config = dict(
    model='class-conditioned image flow-matching model',
    train_examples=195000,
    cond_dim=128,
    targets=['kind'],
    fused_qkv=False,
    num_experts=16,
    width=128,
    optimizer='muon',
    final_lr_fraction=0.05,
)
Rows from expert 12 of block 3, named by matrix and row number. Rows with one number belong to one neuron. Each number is 500 + 25 x the weight over its row's rms, rounded and kept within 0 to 999. All counts start at 0. Numbers have three digits each. After the name is the row's rms in percent of the matrix's.
# gate: expert gate (model.blocks.3.mlp.gate, 16x64x128), inputs 0-127
# up: expert up (model.blocks.3.mlp.up, 16x64x128), inputs 0-127
# down: expert down (model.blocks.3.mlp.down, 16x128x64, transposed), outputs 0-127
gate.34 097:448511521480517454544540505493532550516506507470498504472529479473548534508534535488499479470440458481510493507503497525483504494477485551484550509456458518519484506515501518456477480493510489466468488516460516519517499523496485505494515485503490463491524545497554517494478478496497520514467513536505481475497524504479486499534482518559478506491457504465534470521505506504516504535470
gate.35 108:486511528525447503553485481505528512510516421503503491524507538461475510529476505528491491525525488491533490551481487491506501491511509508526543475523497495515520508530462488489501473545509505462468459527502548472493531463510488504474502509506462477561443456517501521528445539535485495500493501495480489504495482556504512488495464504536489519488496486479484509492483533512488492486464
gate.36 086:495517523496489503533499480513570505518472496474481477510532534482500477475525468524484514433485481507503466453495511501526469507483512532482515530521488507510504534492527499478498559501462478520500510495530536491493495510504513509454485538500496494536491470471494476525509507455483493477465470523444503477445477560461491517517500442501484467495526523511517531530471485508496487529536
gate.37 092:467499511523506469487514473515490506489523519476511528534474505531493483489519472460472505550497442487452485486538506521560518507508506485462465502487508484466468489520491515474558533550501485551518497515464506503536493516466494537496485512494510495507520494469520475485498524486544499475481492479468527538481555505532528494505493517477491482434549508508485466477469521508485487478519
gate.38 086:497501519521514455537490507505532506528478499433543493507473491526460496494509500517491496523478497488504516518513495510482499465475503550473512485515536510507522511532565417508536499489485535430509505477494520489478509535522500526524507521522533498518502514529516479528482477484521465471507534473502461514487463505486525491459455459501490510484457483519485462475475468507494508491536
gate.39 100:506505489466477484507543507475503456559462478498496500524567510451518495513466507481477510512521446489507506487483557492525517517504510538498510491517530540505530480509419492488512532495470481489491519463457468520501499470492479502460472473516483478468484512506514446486532485479541527459530478515514506518498502516513525500537497540497485513520496500546481483532517508513475500492483
gate.40 083:460480518529494484509501507479498536478479465463495467497496531469495489498526488454475499495501486492543527460523513530495506514499491509466491484518525478532467464466472565499530488479564541487489471493492491497540515457473461505526504501480487514511513509514552487510515532510490479492536560478542474526536500472497513512519549498501485524494514465493513493454493544476481451511490
gate.41 096:528508505522466513505516447487516461524508498498511520500508481506493503516532448439486512529517470506532536508527482512536524550453533496483516472510511500510485491524529477518512495474476502477482478478501477464484503559519472510488484515465489514530473485440496509475476548454484504480504513485545505514496513529533467567502487498538494471463532514520481438511508501508490524492502
gate.42 119:497491503477526497543518461516536484528500500522506517491490468520502523525536435510512499517485506525510480487467471522480496490397512494485509493493466482512480511516487472536525513494470452492452489513527494478509473518508492495496499493513493471498507548477542509519516529489503504480498540502489489513502541560503531509507502494488484473464449529530539464523540501472484536445511
gate.43 105:509500484524471480529502499530487474568499483504545517521484514482505537461496486500513508500499515516522513487510494478488491517450534520545539544525511496493513507492463505480518500491499508492491468518465502498463518511555476509545501513515540493535477484533455485513476509492489443523484517552502468467506463490496498503520442538488518519465502474479481525502492440468477452496541
gate.44 098:536467476545477488525466505550497517502471481498529523487499498521502521486467464489506546476489442533462476510465473501501508467504497509453515512490508491501512473508512516498468536474527491502487560545488494478464483508512484466527502486516535475527464498568500524564470476531523511465497470531477503498461529517480526517480486511496464501505524486534531497503527472508496522496467
gate.45 100:458494521507531482497470502504494513491478494474519487513498494542532498496509496525499509485513489547512446502486504513540516516495496508477458487487450479532489528500524506522501498489514507468478493507552508529523503527517516489431472515497518495481572509443487515502531494450525514499462535544473521549494464459502503539504493458505466440530484486509467506494481476534497532489485
gate.46 084:477499515534506476488520505483525531473495503509491470495524510504486505455524534510467523517497523498478523518507518500464486454527486547460530476489556509490494482480510498498495557494536505495474520535494522497432479484510498500548523543522519527503463445506489545491485501501501490506441510491517479520494492532507526477480483492478535524546497449496442484479460467522488475478517
gate.47 093:511494502528529539525512459500506486484474491507541525444516540487538496492524496469511546472532519477477505462481487484516528452509486529509469518494512523503522501466502480459538489475529518480508478471497508556517514500479492469502504465528492528507513501518484526454509448430512513475541463489517511489483477484526507502524525533526488510493492503494501499511528424492447500477516
gate.48 087:486507538487507486486491479536500551503472502471528482547501512454442495485472437461498534459507491543501488454497514498496481482472490523518543489528543492522485486461467488542500493467518486508450474487514486515511490507498487501523523494511500457484469496510528538498521519488476544482543518534518477495527514496478489569501518502514505501478482498503532463509507537547459512502503
gate.49 099:540465512510484499528473474515480532517528485484505477530534485485494514500525507514474479471483529499514522559495528482538497469488485521489533492544481523490530468541485498475565513498494544471549520490496518465500519499520467507504449492482467483524500528520534491505502536484450491503500498483478499508479522525542489446505481445508491525444490514476483512522477476498482486468554
up.34 086:449541487502502475564535517519508535477490503481518512521530487506486509500513490479475502466452446486522537515547517492531549516482497528501504476456499513501477509501468518437493484469489456476484462487497477492454525522497519498485533494492484472467481513516530516511500456512503470493525484529495525499519511527513473528544457504551490518510442534488525469500516512492505509513478
up.35 103:497503490513473560510503472497501476479536437495508538492490519454521502503513496484473509530520468516508499536485449496473511523504514471490530502490517471519474490513502511481485543551491536516515489481506551487534440510493487492496488531496453451504507500490505476510463528520524524505491505527458513537445546478502518461515555530536478487503503471495466510483510515527467473514524
up.36 082:482531515501486492506503481497568521516446516470466472511517545472493483471507467522477502443491473510489453461499530500521456496494507536474502536533503516504510521498523496486503526512481489504486513493516531487505517510500520516455494521503491485528486469463509478526509509466497524473477486537441499473444465561478495534520491460513486477511550525522505520542479476517484485517537
up.37 120:516538508487453533461497490521538473469483522515512491492525527482531523488489463521505456505477493522472498527506485485474468475454488476503480509484486490517481495470482532545481522490567493467445496508534511504516494459526513519494509490505528485452494505506472446512524506541514512522555529496508508509514452478465532498499466506491505509525520479514498510468527540434509504541508
up.38 085:469503518524488442495497479519522501535463507467528505486496500560475491499505512522467517528487495502533510510507500497503491508460509555450523506487501514501524507501555471521496493488472537425479494510500522502494469519524497522524506526538546457552480535502506527525486473507505481485503552490485491491485482489466525507487482437470463465488445479523501466504472482532512491498499
up.39 087:482499467545560478503459498517456510460536513525507495497457489519477500498497486549504515481497545501504501508492457505448469467486490475495478500477466477487474505462554516502471494481523530535483541516545518478498509506497521486552527529480496521546537491511476546543504528533486490493459532497484489450511519492486487479484506475487523475510492500469513540480524503490525524506473
up.40 098:499471523470497475528530457503566501501477517527483465518523447499485499513487478520494493545485476540501500506461499496512482535500533493488525474494542494492485521465512487506483506482499480498495511509512512476524496530551496540443456571491475473531495547503491498495515485518522496493479506462467491529503528536514530506468468495505501486524467451469460507544473463523508505537485
up.41 116:462574522481432542481524504510488494450490491486510490495511522527501468500510463542499533482520493487485456520509495502496506538465530484507499527486490472508435515507518549451546491522541477493500475495537493498502467525478489509528509509507485494461494514549481470490519503509516473521521464506480475545467502550524496531491515496466505482500443483519525501507502499517478496524495
up.42 122:478489481499475488509507475464472490488499520491490546478499478475483520466502548505496501530503505503514503495467509469513508498601459488496511533481455505503509498476518508459449493488503507517507527503459555532500469462493501485509500491500519503514478507528484514477468487527507521530529495505538515493504480523519481496484503489483550506559566446487478512514525533539491468535467
up.43 083:506504523510521496503506525479501488460530510498492475446543486531509450525524505508496503484473495525506499498522527526498435437513477471451479519506503476482476531510463456499522550461497501523504519452534483504487501505479527453495517462486419509505516457533525504495528514530541534484517483525516513499504528477510534485492530480494471502512514477519516469520508532503520511474500
up.44 101:473500538473519488469495481510535529499520486555519470576506530518506469497493539508477456524489546481509472517516544491481517529500499499511519495526515486494510548525461473549497453501473546457479476506468468510473522555509506502511506488503485508514506493433502494478509509454474485511516517476501469537538458496501504477513513468493499498476521503476467453504485516516512489484515
up.45 098:487514568492485474482454519526462499504486493465472474526501466501446520516493466494500512513500498521503454442486539511529489529485496480517536496523526488485513522484491499484522499463509492511472487484470504540461515535542512473569482465470504471460509544504501532486494505503516523514491499548525498467543520505475498526517513509493505499475491505498493484484530552573477494496506
up.46 097:530451514489513519504511492470535500539479490496506533524465515523546471510483513500484527544504487477509474502517469495541523545498484501503538506529492487531514520519482481495472518483487539512483484466534459468485497530505517505409480493468459489518507464494484482520512452495482528522482467489490515536524523499515493565474494505495488472495520505471539497475507476469541494473450
up.47 090:494475507453463509534466442490520511499471482507526525522498564467504520480514490473496509514545545511509553491501480492550509476505517488473531515519515504476493474462439457491559469496548523503477481505482509481494490501510480539481514454512455519503486501453518511450499492484470530507479487491526497509514507482535494516516482517486525498480506504512524554503530516530490519471487
up.48 099:488515495452522475495493488540500546494508496516518482493509499478483514525486477492481490486494508576508449469488517505480453500500497499467494514470501457512490490474481520575492554523495469503458525510507499530536499518500484531481504510522498460484526518451528511479553474473506496452510531510483492512483524486462506551521483491533441475521479499491513495512511525528479549513476
up.49 084:532462543528468486520477481529492511499481499486487487518528478500460504525506475544500477502488495504522505521495490518540461492530457542474553503528515519521525478518536483476552511500495498452500490494527508450475505545531467522493468499466479491523486490527549477511522473500457549498490511476440496495479502540475497520471462433504481513458494524505512505518479480482501501510501
down.34 083:499504497520477503454534483492443505502501533515542531554531469531491475519509511481475475543499528498504498473471561484488483478504496486478460485535499512487512519493497483475541530504514507464494491496529515525481519512453520519505509502524495521472473469495438469513511491455585505512519477526478501503466515482545521481486523479519537512511560516517506493511511519515475499527519
down.35 121:531534558535498533519492517512513522548540469510495496491520514495497495487517514475501472528484514463507481493524486491517540491497488490534517490498498514532525506521491521488476511551523543491504443514490584525496496485482499516479470509499472516532480491512528508490457538530481482456481488529453493511496493528474481478516471506524478508463529518479478476478523580535461504497491
down.36 081:530469462540489515472508557474476488481483522514502496480484492512504526510497501471493479540546518546492482510513538464442534481522498494513486477489479473477501478506484511563504449513547477513482485503513488515498491490480496468518533497512528542531504527502470501472517535504497474518544497535557532470500514509551474522484502505514490480451444498492491523478505517530530465473487
down.37 114:495554492513517522491487502481502469505434487513465532473499489523508517506514511541445505473509487557497505487536503509509491502509487475511519520482532489521525478474479483509485514488507476499469465536530492474478550459518548507440493494536569508495480480530487451484508511513515489508487482529461505501511471477473523539502478522501468499481492518501485480496485558458511529518549
down.38 092:518508511506508511499494511473516543490506492502455496503523520541526544525523531493530463484476530512472477541453435474519520497518528447527460499485525481501471493518477522452468459535517509565463487513489496490502480497502503508491462502492473510531525536500478505477497514539484540490488476509527515492477514476496491519531552469487505460484499500487501472515528475523505452550474
down.39 098:432515494511495514531511534478472531557464492493491483549556544478519491519499501473479533496552520521493478488508573496510507479542508534477520485499515501471508534489481487513469481502459491479481522484511452539526490494496474521484486459468515519523509476514534489491501475482464493510505503511490537497512532526542473465484515485463487535493485510490513518541512526484524456481488
down.40 088:480549512533501524457456498484506507468519520479529526481537515507516512514510520490503511471470502505470565468507495480520511486520493465433485463512517478503498469497531496488564511440516544507498492459521457507474490500487499494555511469497481488474537523509474494474508482532462497474493504495511501492472472486491498511510558439514483537437491507474511512496524507502495486496497
down.41 123:463523487490495514496482497481524515458489507443498498486502526491537483468496472511474489487500493536486447476478496512482497471517471538565529550498501513527508449505507506500508516497515482514503463489501512527488504503463512467506531499440514471490506537559493506528480452549499495533553464509483472480501528518480528529460505502472440509542473510511476508480501502500533467490498
down.42 104:501486520505524509510522475544486493523502494530513520445492509467500494496509515503532504532448528472516507493508528491474529486467484499504551483461425481536498473498521468507528529493451498499510512506481520543507519498474507490465496497495474529448479527488531507490502549495517519507509512532532475537491470556499519501491488486530533485527461510524476516577507509478453525509515
down.43 100:471484498505554511473505516479488521505482477549485537524467497504524448505488496516476530518486494524472510528467510544512468532470475505480496522482503486499488484500502455513519507500526486472532458453497495477579478489430538503451508477481493558513514506459518473479509486508508511477547491493550514531516488511494453495449496492492524487498520492487520500510480471511472512518506
down.44 100:516488484499516488503477564488456494524505524459511537525479465462548510523473527509544530490493504517513512530450438519466467494487501446482466485495491452509495489506514509470493525489492500485514467524488523482528473527502502519508459498493483524494510522539469508531496489509480480498508478578478497485483501507490456536507482563488552498509495500488502530514493494511489519548522
down.45 095:552533472508472527513528507460516490468481532531542482494496516507477501472549472494454450513485528522562494477460523512519458480498521525513532516519530554498488521495497520495528521470501500518502464476518498466509492468447488486474499532476503517544485495504512515506504525543532522499532468493523510487487514482500470482505462527537494538484441491490510506526495470533467500486505
down.46 099:509529509540522505489455500458482465471504483503492518502521503478494482456477521541480497490486521521520545520479494478488465451534531549515493484535473535492523465494501467447501535508479465525521557496447521492504541508544491448517519488495493481455458502509520538480521486519484501526474524512490505527486494519466511490489462495483515552539468513502460496505493496521497492499476
down.47 092:477512513541558516501529557515510479495478491530470487505512510537505505494489481500503518487492493492468466489494516503471505516475515550500506488449509514514491505544536520477516537503512514544507506484499516499519453525481540473550474489483569545458508510489480483514459505535500497495546488520497514489540481537503511466510499489464472479531493514520485477482441443487500456491511
down.48 089:482474490479496523491488556476492491501507468529476470502523517489495505534501546480502507527496542483485574496507498482501518572517489498533512474517501500502517523481525506440455497469484529517529492511511508504503457482507521500530514503465453511518499503515539505498445479508459481573464512472503528516513544529493497458504480492468512463541496497455496503506510536488516489478491
down.49 084:460518523526518510512560507510511503511441487530480527451473500443511491494458494502568519503511511500501499487519508531500480515443484488511476533500526484507519511436532491494465488498521472497485533520502494467519519516485546531460518498491499542530515510484497526506511468509540505485522499476499509483484479482514512514484491553521504514560502492530497544492553534489488525539505